From a checkpoint of a small image super-resolution model.
Model: 10.9M parameters, 32-pixel images, arch unet, norm groupnorm, activation gelu, widths [96, 192, 384].
Training: soap at rate 0.0038, 8600 steps.
Rows from block 5, named by matrix and row number. Each number is 200 + 20 x the weight over the matrix's rms, rounded and kept within 0 to 999. All counts start at 0.
# fc1: squeeze-excite reduce (model.mid.1.se.fc1.weight, 48x384), inputs 220-274
fc1.0,221,183,206,236,195,193,247,201,165,228,180,197,206,194,252,171,196,210,226,202,203,189,194,202,230,224,206,207,214,189,178,168,227,207,257,207,207,167,176,231,211,240,188,213,196,195,214,238,197,223,200,181,201,194,212
fc1.1,189,207,192,211,187,174,209,254,181,186,215,219,210,205,218,216,246,247,211,217,189,202,213,200,181,186,227,187,178,216,171,194,195,208,225,163,205,206,178,180,203,196,221,170,210,271,202,227,184,216,203,184,170,161,201
fc1.2,167,232,230,209,198,217,190,188,234,185,185,231,148,226,173,192,216,244,171,159,186,184,182,211,166,195,211,214,234,193,184,199,188,256,239,169,206,220,182,190,233,221,174,163,174,241,245,189,228,163,222,203,229,260,192
fc1.3,182,150,189,189,223,207,176,193,199,165,223,227,200,197,205,208,205,221,210,187,228,193,213,222,222,203,230,207,232,219,205,166,186,200,205,200,223,212,214,219,200,195,177,184,234,189,219,189,194,205,210,154,189,154,180
fc1.4,225,209,219,192,199,200,213,198,195,214,160,180,234,191,251,208,206,193,227,174,215,218,177,168,219,188,222,226,211,193,201,241,217,170,183,210,253,202,211,187,215,221,200,201,184,206,238,226,190,226,182,212,197,226,217
fc1.5,212,217,203,194,187,178,170,177,191,187,217,219,184,224,193,209,199,165,198,247,195,190,208,206,194,214,200,203,198,190,190,182,176,157,199,202,197,194,194,209,199,178,196,177,201,191,184,207,183,204,231,209,225,182,206
fc1.6,178,190,165,202,164,232,173,174,185,184,197,207,187,201,184,181,163,223,192,211,207,169,184,169,157,189,232,189,223,194,190,226,176,262,217,148,197,195,176,170,187,201,158,166,183,187,244,206,193,203,181,183,236,242,219
fc1.7,222,240,176,167,204,186,213,211,191,201,228,226,209,215,215,186,216,208,187,205,250,179,200,181,202,185,223,171,171,205,194,187,204,230,227,176,190,191,169,178,246,209,230,218,193,256,226,197,145,159,181,222,178,153,176
fc1.8,196,191,208,203,197,202,214,188,211,212,204,204,194,203,207,206,184,200,203,195,201,195,209,211,201,193,200,194,208,188,204,195,203,197,204,196,212,206,190,201,203,211,197,202,205,199,194,204,196,189,191,191,207,202,206
fc1.9,160,205,219,212,223,186,174,212,195,220,183,186,187,193,157,218,247,215,193,185,218,185,162,205,165,175,201,139,156,198,206,227,160,231,228,227,236,208,194,223,184,230,207,179,139,159,209,177,185,172,187,235,190,204,220
fc1.10,149,142,235,261,203,223,194,191,172,215,208,198,156,198,185,190,200,205,167,178,167,228,193,183,205,186,219,183,211,183,165,186,214,199,164,186,183,256,204,207,192,178,171,210,209,240,199,210,181,192,168,162,203,213,206
fc1.11,225,234,251,225,183,198,191,216,227,197,232,196,207,223,211,165,198,201,229,179,211,217,208,181,214,234,212,200,230,226,203,219,219,229,217,203,192,219,204,198,224,249,200,202,214,192,202,182,224,193,224,247,209,188,239
fc1.12,212,171,218,177,170,247,203,173,179,196,214,180,175,196,174,210,213,213,203,194,180,194,161,212,179,201,155,198,195,195,159,173,202,203,192,213,163,144,228,192,152,195,195,218,159,194,208,216,177,221,190,184,171,200,195
fc1.13,235,224,245,188,216,195,182,239,210,214,190,160,214,159,177,200,185,210,223,189,204,169,185,195,180,203,222,208,217,180,211,196,208,205,198,220,236,190,168,182,220,218,190,180,189,187,222,206,195,208,193,245,140,229,181
fc1.14,194,141,192,256,223,156,219,187,217,179,195,201,213,222,236,195,177,193,197,173,200,234,177,208,178,148,240,186,196,197,210,211,171,189,167,221,199,187,217,166,180,230,166,182,211,230,220,222,156,259,224,211,242,193,191
fc1.15,191,217,187,194,177,206,181,196,232,212,251,203,227,235,213,199,175,199,230,207,241,190,219,238,184,191,224,182,217,171,204,194,211,192,185,173,201,199,193,206,229,221,199,217,209,246,210,191,168,200,217,207,176,144,216
fc1.16,191,180,177,221,186,228,212,201,198,197,181,184,176,167,193,209,197,251,207,170,205,205,203,197,211,192,212,209,204,173,193,206,213,195,211,205,165,213,187,213,216,194,162,208,222,210,212,198,216,230,242,171,217,211,233
fc1.17,210,241,180,214,210,186,215,205,206,153,200,219,216,257,190,233,184,163,168,208,199,231,150,187,210,204,207,180,215,214,162,197,211,196,213,185,259,185,213,223,235,179,142,192,192,224,213,197,198,229,215,150,192,206,214
fc1.18,246,219,240,175,203,193,170,218,179,173,217,189,167,188,255,172,221,203,207,165,201,205,180,216,167,210,242,175,195,231,226,192,159,173,182,237,143,241,229,200,157,180,164,193,230,189,217,186,179,230,220,224,174,232,190
fc1.19,201,223,211,187,263,233,229,173,184,198,208,179,226,186,223,166,238,191,210,203,170,223,174,191,205,202,225,204,185,209,232,193,227,219,202,161,210,193,163,181,193,255,208,223,190,191,181,202,193,198,199,195,217,211,182
fc1.20,149,199,186,212,149,172,146,196,169,220,217,192,171,228,222,192,214,222,167,238,169,180,196,207,175,215,209,202,200,169,228,175,215,201,207,165,191,179,186,173,199,171,181,168,164,235,205,202,182,216,203,217,203,192,170
fc1.21,184,238,177,199,245,203,208,201,170,217,173,180,158,185,229,196,245,205,199,227,189,175,194,205,162,170,221,209,203,195,191,240,196,182,214,239,199,219,191,243,222,242,214,201,172,252,225,224,220,168,197,210,213,185,200
fc1.22,189,220,208,169,129,203,183,185,217,225,212,178,239,184,210,210,178,182,209,206,211,216,223,183,231,212,230,254,189,214,212,177,180,198,203,176,155,194,196,197,175,171,233,182,180,190,207,175,182,217,207,228,213,171,217
fc1.23,198,184,211,185,246,189,182,204,222,199,193,163,184,215,225,196,245,180,221,204,239,243,206,218,204,220,190,220,169,211,167,176,234,228,209,212,197,194,196,221,233,203,218,194,177,205,193,232,193,191,223,207,211,191,177
fc1.24,201,208,236,219,176,203,247,198,209,215,212,224,184,189,209,234,212,235,211,212,162,190,195,175,204,183,218,179,186,172,217,177,207,224,245,190,221,204,234,211,219,233,222,235,224,212,191,232,171,201,193,189,208,211,212
fc1.25,220,204,206,174,237,208,206,183,219,189,187,194,210,249,188,187,201,183,172,213,193,174,199,207,221,186,219,179,163,238,210,196,226,230,240,179,170,176,228,200,179,234,191,204,217,219,201,186,204,212,181,198,231,205,177
fc1.26,192,200,211,204,200,198,198,202,205,209,201,210,201,198,199,192,193,189,183,188,201,199,209,201,208,186,194,190,208,204,199,192,189,194,214,200,204,184,194,210,216,217,204,202,217,214,194,190,194,191,199,218,208,174,201
fc1.27,215,202,209,196,192,223,234,167,200,185,159,216,214,160,191,187,187,210,191,188,206,175,190,206,147,191,220,181,163,197,217,183,242,235,232,214,223,237,186,208,187,218,215,178,182,189,223,204,155,224,183,228,195,203,205
fc1.28,175,192,216,236,198,227,193,187,191,210,238,221,201,175,196,225,164,188,207,201,201,156,231,199,249,200,262,206,157,176,214,201,236,228,217,195,190,219,210,195,206,215,175,195,222,197,230,215,176,214,176,199,208,180,226
fc1.29,191,248,195,186,216,187,234,154,198,143,154,180,237,219,221,187,207,199,174,171,199,169,182,214,224,168,164,217,152,213,178,199,212,199,260,209,179,193,177,208,180,212,182,177,234,205,189,209,248,172,201,196,197,174,195
fc1.30,162,223,196,188,234,166,217,206,210,180,191,210,189,221,198,170,209,195,226,160,197,189,188,220,173,216,220,180,196,218,181,204,236,198,218,242,160,227,230,195,173,201,172,218,254,199,172,213,207,199,232,180,195,234,192
fc1.31,202,203,226,214,188,182,213,229,170,190,202,169,197,203,197,197,198,219,185,206,220,210,194,188,191,223,217,179,196,198,178,214,185,204,216,207,188,203,197,198,187,203,186,215,179,200,184,210,209,217,227,185,216,233,187
fc1.32,212,169,225,236,238,199,227,222,214,235,159,168,181,169,241,191,236,228,203,176,191,196,188,275,232,261,210,203,222,183,209,174,218,190,156,225,186,180,212,238,238,229,206,226,196,214,154,207,229,228,232,212,215,181,184
fc1.33,197,200,206,197,199,200,200,197,192,196,199,198,207,202,203,190,189,200,204,199,194,197,202,200,199,197,200,191,192,204,194,202,198,196,197,208,201,196,197,208,200,212,194,200,200,199,199,193,200,198,198,210,198,202,197
fc1.34,204,201,206,202,201,192,211,193,199,197,205,197,210,197,202,197,204,197,202,199,203,204,204,207,198,203,203,197,194,195,200,201,202,193,204,193,204,199,195,203,202,197,202,205,198,196,194,191,203,194,210,198,207,200,200
fc1.35,198,200,201,190,197,206,213,209,197,214,202,201,196,192,193,191,194,199,208,192,193,200,194,197,206,198,199,189,206,195,182,190,196,200,208,202,202,198,198,207,204,201,202,209,194,196,201,210,203,201,207,199,195,195,198
fc1.36,184,190,117,202,172,208,214,178,205,187,193,213,188,213,161,230,191,199,191,230,202,167,178,216,179,199,196,167,241,221,180,186,187,187,200,207,225,183,243,175,184,186,199,195,181,188,206,207,227,206,216,202,187,214,200
fc1.37,250,225,240,227,248,194,221,166,242,219,198,197,181,201,177,206,189,191,225,208,209,205,146,188,189,177,230,181,139,218,214,187,180,178,179,230,199,207,205,197,233,233,163,198,217,231,212,164,200,158,198,216,201,183,164
fc1.38,200,200,199,197,198,198,201,199,201,202,198,200,198,199,200,200,196,196,198,200,200,199,199,201,199,202,200,197,201,203,200,199,201,202,196,203,199,202,199,200,198,202,198,199,197,198,196,199,201,198,195,205,200,197,197
fc1.39,193,189,205,196,200,199,205,205,204,200,201,196,196,192,199,202,197,203,197,207,191,204,207,202,202,203,199,216,191,194,202,196,195,209,206,206,203,193,197,196,205,191,203,212,193,187,198,209,200,202,201,200,201,187,196
fc1.40,207,208,181,232,216,245,200,230,201,173,191,196,176,196,190,203,212,211,223,227,182,219,213,162,195,191,224,173,217,179,160,256,220,202,174,194,202,198,252,216,192,177,209,157,232,220,174,218,173,221,214,157,211,206,168
fc1.41,220,195,172,205,172,215,209,186,174,233,231,202,181,206,225,199,223,207,206,186,180,204,198,169,189,199,205,225,165,179,158,170,178,224,218,177,189,183,201,161,194,206,199,188,193,228,228,204,172,194,184,143,163,197,166
fc1.42,209,229,167,186,182,171,197,198,198,229,188,237,187,233,220,194,222,214,182,228,199,188,220,190,220,234,221,234,211,186,235,190,194,189,212,194,194,195,178,192,200,221,188,223,183,207,202,212,190,206,167,207,218,208,202
fc1.43,190,166,184,206,227,208,196,183,179,137,174,165,169,167,222,196,268,215,205,225,201,213,189,160,187,172,168,224,212,179,194,223,220,170,213,221,233,202,222,169,167,172,173,202,228,188,213,215,230,229,168,177,208,222,187
fc1.44,183,193,224,200,197,203,218,216,223,210,208,199,202,190,187,209,177,186,200,214,196,196,219,215,209,201,207,185,185,191,199,207,195,207,181,201,181,197,207,221,195,210,194,213,192,180,201,184,189,188,215,209,220,186,210
fc1.45,199,223,219,207,192,193,296,191,220,181,213,203,202,200,147,229,209,224,206,180,186,195,163,228,184,198,225,203,200,227,204,188,188,210,207,227,162,227,238,181,208,210,192,214,188,212,150,204,249,193,225,190,203,198,184
fc1.46,225,238,205,211,217,225,200,220,204,218,190,195,202,203,262,216,219,182,178,195,172,210,186,238,179,211,188,220,214,188,182,171,212,187,160,171,185,184,225,196,202,186,215,215,216,213,190,197,192,228,183,155,205,179,201
fc1.47,202,201,205,193,200,197,189,195,201,193,196,205,199,199,199,203,203,212,194,198,198,202,199,204,192,198,197,199,198,209,202,206,203,203,195,200,199,209,197,197,196,200,208,200,203,190,206,199,202,201,200,202,208,206,202